{"n_mels": 64, "spec_augment": false, "win_length": 512, "depths": [9], "kernel_size": 5, "widths": [384], "eps": 1e-08, "precondition_frequency": 25, "max_steps": 19700, "batch_size": 64, "epochs": 32.3, "lr_schedule": "wsd", "warmup_steps": 3940, "adamw_weight_decay_other_params": 0}
Rows from block 4, named by matrix and row number. Rows with one number belong to one channel. Each number is 128 + 24 x the weight over its row's rms, rounded and kept within 0 to 255. All counts start at 0. After the name is the row's rms in percent of the matrix's.
# filt: filter width-5 conv, dilation 16 (model.blocks.4.filt.weight, 384x384x5), inputs 280-314, a 5 kernel for each
# gate: gate width-5 conv, dilation 16 (model.blocks.4.gate.weight, 384x384x5), inputs 280-314, a 5 kernel for each
filt.190 101 [135 161 191  91 113 140 130 102 141 157 115  90  69 155 112 140  99 137 121  88 112 140  85 133 125 126 107 120 107 113 155 128 134 153 135 161  73 125 129  72 114 140 165 131 119 127 121  94 155 109 149 139 143 133 107 134 162 149 150 112 109 133 134 108 109 136 152 139 126 197 110 178 116 158 167 135 183 125 128 118 112 136 118 129 123 132 103 137 164 168 160 158 142 122 134 145 125  85 115 137 147 115 114 114 145 134 153 133 166 127 140 120 125 124 158 147  84 129 136 115 134 131 126 152 155  95 124 113  82 150 135 147 144 127 155 141 142 104 121 134 112  90 151 134 100 127 109 204 151 132 147 113 104 171 145 120 137  89 145 111 128 151 140 154 105 137  89 112  94 103 160 142  84 101  97]
filt.191 095 [140 104 114 151 107 108 142  96 139 146 161 164  73 123 102 128 108 147 133  79 203 132 129 128 112 174 144 159 155 128 106 126 116 100 139 107 126 107 148 102 119 106 125 120 128 109 122 150 118 166 120 153 140 117 152 103 138 176 133 106 107 141  91 142 129 156 159 144 163 174 113 181 110 172 157 117 156 130 150 142 133 120 130 134 159 114 159 170 152  94 148 157  97 115 108 107 120 150  75 126 108 139 139 104 147 113 117 112 169 100 137 149 138  82 159  97 130 113 170 114 100 106  80 161 159 117  90 121 112 101 119 142  91 136  89 131  89 123 132 128 105 109 142 146  93 110 181 162 145 203 103 184 150 118 150 126 156 138 113 153 113 116 157 110  77 140 136 137 171 105 178 111 174 129 131]
filt.192 105 [143 121 165 160  97 151 107 154 173 103 167 129 137 153 130 152 135  81 114 144 149 106 119 141 128 151  91  83 123 121 129 130 144 107 132 156 135 129 114 109 135 204  88  91 109  99  95 105 120 125 121 104 146 104 134 133 117 122 125 112 105  95 138 127  76 113 142 154 125 129  89 128 173 149 129 115  77 172 107 108  87 139 111 177 125 120 103 142 181 122 174  93 131 148 150 157 132 123 135 134 118 155 124 120 183 103 136 130 136 114 134 100 132 141 124 117 113 166 119 108  68 114 150 165 161 124 125 164 114 145 104 142 142 173 152 176 110 104 138 131 120 147 134 144 119  99 169 120 123 107 127 124 128 166 162 123 132 131 146 115 147 123 102 142 123 100  93 138 115 115  78 108 109 130 133]
filt.193 100 [143 112 185 136 158 119 138  83 191 111 112 125 146 110  99 112 107 130 144 138 155 116 134 150 132 133 113 180 107 178 172 130 130  89 106  90 132 132 120 135  67 145 108 125 110 152  98 121 135 132 146 124 166  91 169 117 154 129 120 153 129 166 130 125  75 136 147 140 102 133 102 116  84 156 104 135 135 166 112 157 134  99  75 113 131 148 116 147 114 147 164 119 149 102 164 127 137 194  78 149 106 167 126  98 155 125 142 132 110 170 172 126 133  84 132 125 130 140 163 104 150 160 128 130 114 102 136  86 169 104 122 148  92 127 148 136 131 129 116 154  74 135 143 184 108 141 100  87 134 173 141 131 149  97 151 146 132 117  76 172 114 136  98 119  86 108 136 143 171  65 148  95 150  92  97]
filt.194 107 [106 116 146 124 100 154 146 133 128  99 126 145 101 120  88  78 116 109  84 158 132 136 163 107 120 120 155 134 156 158  75 110 123 125  62 149 111  89 130 122 110 110 154  91 143 137 144 126 129 121  95 114 129 131 185 140 122 126 113 147 168 133 140 145 109  61 125 143 167 114  98 158 142 129 113 108 143  88 168 139 133 116 122 148 107 144 114 113 110 151 141 131 158 104 131 111 120 146 121 159 147 101  91 162 121 118 134 149 113 136 136 107 155 153 114 126 113 108  94 131 125 120 139 175  93 160 154 125 165  92 105 113 100 181 110 166 101 112 115 106 133 134 120 115 176 158 129 106  79 110 120 121  93 115 139 147 100 130 169 131 119 112 141 100 158 135 155 158 112 135 155 161 136 172 110]
filt.195 099 [119  70 157 147 135 123 120 132 126 129 120 110 155 132 133 110 146 147 121  91 114 109 161  88  94 119 165 132 136  97 162 115 145 126 111 140 114 137 134 124 165  77 117  87  86 107 166 116 149 167 108 136 132 148 121 104 153 129 101 139 115  73 136 138 140 106 101  99 120 107 146 108 129  94 156 168 139 124 141 129 108  96 111 129 138 132 158 147  95 121 163 143 122 149 156  98 165 158 157 172 138  98 111 120 101  90 153  92 140 131 149 120 110 156 122 131 123 129 144  80 122 132 151  82 156 122  79 131 114 139 129 131 145 143 124 126 167  96 126 151 172 167 113  89 161 166  91 122 112 106  97 150 151 145  98 144 122 108 121 142  74 171 167 141 134 108 109 177 145 118 117 172 144 143  98]
filt.196 098 [131 135 150  74 107 185 108 136 120 126 190 122 127 103 104 156 124 110 106 125 125 103 143 145 159 103  94 116 104 123  94 138 156 155 151 118  86 137 115 146 114 151 159 109 161 170 142 128  93 108 111 134 151 153 115  82 142 138 159 125 142  97 127 157 142 103 111 145 141 109 147 174 120  93 142 123 109 137 154 155 132 122 113 122 117 163 115 139 127 100 125 126 102 150 134  97 169  92 133  86 145 123 118 160 123 142 115 134  99 132 136 161 128 146 118 151  75 128  90 133 169 140 149 136 142 133 127 128 100 139 117 143 196 133  77 128 130 148 147  70 145 154  75 110 112 117 182 111 127 148 126 160 129 149  81  98 156 155 153 117  75 127 150 182 135 129 147  93 165 149 113 101 104 117 139]
filt.197 102 [141  92  81 133 109 127 120 166 110 173 146 134  91 158 118 132 154 112 142 112  95 102 150 212 132 127  93 119 151 130 192 132 161  87  88 128 109  87 100  90 134 166  93 128 148 127 139  79  93 123 141 113 124 133 144  91 126 118 126 182 101  80 107 134 121 131  89 131 128 136 128 163 147 154 125 128 140  95 157 103  90 116 147 117 127  89 122 152 120 157 125 160 101 109 147 125 119 153 148 125 128 115 105  67 157 159 136 117 116 125 136 120 192 112 166 124 109  84 146 105  94 142 184 108 118  79 109 155 125 145 158 149 124 125 208 124 115 114 153 150 106 113 119 198 153 150 134  91 137 105 146 122 140 131 193 146 118 150 136 132 119 115 167 120 146 164 101  98 119 130 101 161 125 110 127]
filt.198 097 [143 166 113 123 139 159 123 102 186 142 114 155 149 124 167  93 135 118 105 180 118 112 149 138 105 124 123 149 147 125 182 121 153 121 136  85 104 152 149 139  91 124 113  91 132 130 130 144 158 137 121 114 158 126 156 166 118 122 138 113  88 123 117 174 148 118 136 144 116 120 133 117 128 151 111 158 164 129 139 123 121 165 107 146 142 157 116  87 111 141 138 122 186 124 113 147 119 155 137 146 123 130 124 144 140 136 143  87 132 170 179  80 159 137 128 124 198  86 169 145 145 152  96 137 121 125 165 116  85 114 124 151 122  83  82 134 120 151  98 139 122 172  99 136 133 142  88  92 126 108 119 110 131 136  98 160  91 147 101 131  89 147 129 136 145 117 142 111 149 117 127 117 136 103 133]
gate.190 104 [120 148 140 119 139  76 160 133  82 127 142 142 103 146 113 109 114 143 123 127 133 172  83 134 100 115 169 122 127 173 143 131  97 116 144 128 135 127 121 169 149 127 146 112 119  93 103 141 145 127 134 123 121 114 128 157  92 138 161 117 111 117 117 121 129 165 132 146  70 135 120 124 178 125 117 163 133 108 128 100 121  80 151 187 100 122  87 106 125 168 159 138 111  85 112 153 106 144 137 133 150  68 107 112 127 117  85 134 127 103 116 139 110 108  65  98 118 165 163 151 145 115 107 150 163 140 121 127 118 111 121 147 119 157  74 140 116 143 134 148 118  90 169 139 169 118 125 114 119 121 116 130 122 121 150 149  89  76 143 112 148 118 169 127 154 142 166 143 162 154  94 123 150 152 108]
gate.191 095 [115 123 154 102 120 171 181  95 156 141 137 123 144 111 150 107 126 117 150 138 133 125 124 144 132 154 134  80 102 153 115 133 122 115 125 104 184 102  95 142 126 142 166 102 129 112 100 126 149 124 112 145 180  99 108 121 114 119 147 144 108 111 154 115 110 142 170 137 123 165 131 144 187  98 150 133 141  91 105 192 157 162 124 160 148 152 177  99 162 128 138 151 155 102 128 146  99  91  91  74 140  86 133 129 117 191 144 117 121 120 145 129 130 126 123  98 132 100 104 140 149 127 138 166 138 124 105 117 148 141 167 133 137 173 136 127  94 151 128 125 132 157 108 109 171 117 132 151 106 163 125 159 129  84 109 159 117 120 154 131 108 107 115 146 101 152 142 125  88 139 114 133 142 121 114]
gate.192 104 [138 153 125 149 144 146 136 177 167  94 144 130 174 148 130 153 105 136 153  93 114 120 144 112 104 133  93  91 110 123  86 107 149 135  79 152 137 141 123 123 123 180  96 120 133 102  80 156 154 119 126 117 106  96 153 141 176  86  98 118 113 141 123  97 145 169 116 155  91 125 173 101  78 101 131 113 114 103 123 112 118 133  98 120 144  85 153 138 122 117 149 127 157  93  74 169 114 140 123 106 150 135  95 175 156 101  97 106 163 166 148  86 134 155 150 111  97 134 119  94 108 164 157 161 143 137 163 111 117 151 140 112  96 145 103 138 122 144 104 152 197 137 150  87 111 120 136 109 113 182 126 112 149 107  84 125 108 151 151 101 138 137 128 135 120 153  93 154 133 124  92 121 147 139 150]
gate.193 099 [130 116 155 128 101 132 126 113 115 128 139 141 102 156 144 106  90 130 131 120 139 106 119 136 142 124  52 105  92 116 152 130 167 131  95 133  82 106 155 154  80 120 153 105 172 129 150 147 118 117 182 115 112 150 134 120 121  87 109 172 131 111 121 160 116 124  80 120 135 107 151 122 104  70 138 109 130  76 168 137 114 139 112 112  87 159 136 162 111 128  85  60 118 124 125 105 148 137 134 124 121 132 176 138  91 172 135 163  92 149 152 110 145 118 104 160 110  98 131 112 130 157 158 134  82 114 168 126 157 157 130 163 134 126 103 148  98 119  87 151 132 125  83  84 161 176 113 143 156 162 162 144 148 116 167 120 121 131 122 101 152 157 126 126 109 159 127 142  92  99  86 153 120 131  80]
gate.194 101 [118 131  77 121 137  80 118 108  79 143  70 147 113 164 115  89 122 125 148  99  98 115 128 107 149 105 138 153 127 151 126 142 103 124 150 146 145 119 144 136 161 117 121 119 101 108 136 117 149 161 132 150 145 178 125  91 133 121 119  96 116 156 125 135 123 135 145 104 102  86 117 151 140 118 168 121 132 120 161 121  95 106 124 118 107  91 128 156  88 137 164 149 135  94 167 130 137 139 160 120 138 148 133 143 119 115  94 163 133 134 108 139 115 109 169 131  84 138  81 103  65  81 135 110  88 115 109 134 146  87 125  86  95  86 108 133 155 112 140 125 144  99 138 130 112 139 151  90  88 114 120 129 108  96 149 107 116 112 134 180 142 157 147 149 102 112 137 133  92 128 167 159 148 137 129]
gate.195 100 [143 135 114 174 122 138 112 122 116 153 126  89 114 116 140  90 114 123  99 156 142 122 106 189  99 176 139 127 148 130 170 134 125 129 101  94 116 141 154 112 101 144 140  60 126 147 166 133 143 179 107 160 122 132  71 120 120 114 109 120 104 106  75 131 113 148 127 104 156  94  95  92 132 113 157 115 145 114 149 125 115 100 158 114 171 163 148 130 124 114  93  85  87 105 126 141 140 128 124 126 140 157 108 168 180 133 110 167 150  95 138 172 111 138 162  90 131 131 116 135 172  77 125 133 141 131 130 136 131 115 191 162 120 145 116 129 114 111 158 146 127 104 134  89 103 136 113 114  89 147 135 137  99 123 116 126 123 132 161 153 129 110 144 139 143 115 145 145 187 138 127 124 160 140 118]
gate.196 099 [132 145 118 156 128 102 183 130 107 111 139 156 158 161 108 110  93 131 178 120 164 141 110 101  95 133 159  95 124  93  92 160 169 137 142  87 115 117 179 151 123 111 126 150 153 117 149 161 168 117 152 108 139 139 137 123 121 131 161 132  71 137 123 163 146 140 132 129 103 135 130 107 103  86 134  85 127 147  94 105 108 146 177 157 128 122 155 128  95 174  86  76 110 149 141 105  94 128 112 129 141 134 148 163 122 131 134 157 103 100 152 131 151  99  79  87 117 138 134 168 133 169 138 118 120 127 160 137  97 142 147 119 123 135 123 139  95  98 116 122 100 161 156  99 154 100 107 134 122 186 124 136 138 145 153 175 153 125 101  97 107 130 148 101 159 151 163 138 145 136 121  99 142 129 142]
gate.197 097 [106 107 100 162 126 162 110  81  95 118 147 122 125  92 134 135 127 181 155  98 157  81 125  69 115 127 118 176 128 143 155 160  91  96  99 123 130 143 172 155 138 138 136 165 132 110 140 155 121 125 122 124 109  85 135 110 125 131 139 142 125 145 143 175 186 144 122 146 158 111 130 107 146 109  85 107 114 110 136 150 127 145 114 168  57 141 132 178  69 101 112 135 128 110 151 128 146 173 107 147  88 165 122 131 120 145 141 124 108 135 135 124 149 100 107 133 162  96 144 164 139 100 130 110  81 150 105  85 176 139 134 111 108 112 118 136  91 167 117 129 153 136 181 102 128 152 151  88 161 111 116 133 140  78  95 130 142 142 124  85 155 110 122 123 125 118 136 128 138 143 148 134 147 154 137]
gate.198 097 [179 131 148 151 131 139 141 153  93 157 127 167 147  80 119 155  92 127 127 113 113 109 141 129 105 116 137 122 107  98 122 117 104 167 108 109 137 126 135 112 102  99 133 152 145 138 148 148  98 114 115 103 131 138 121 116  93 161 145 137 127 118 141 106 118 184  85 169 143 116 133 137 122 108 159 140 142 147 131 127 140 143 137 173 137 129 130 122 146 153 154 106 107 125 136 116 108 108 135 121 115 133 146 139 123 142 147 157 112 125 120 137 133 121 124 158 148 116 124 128 128 161 170 124 151  89 145 141 147 130 177 123 111 148 165 130 102 102 123 152  97 133 123 147 150 114 159 130 151 139 145 106 107 125 145 191 155  97 147 144 112  84 119 145 115 134 118 138  83 160 171 148 105 138 134]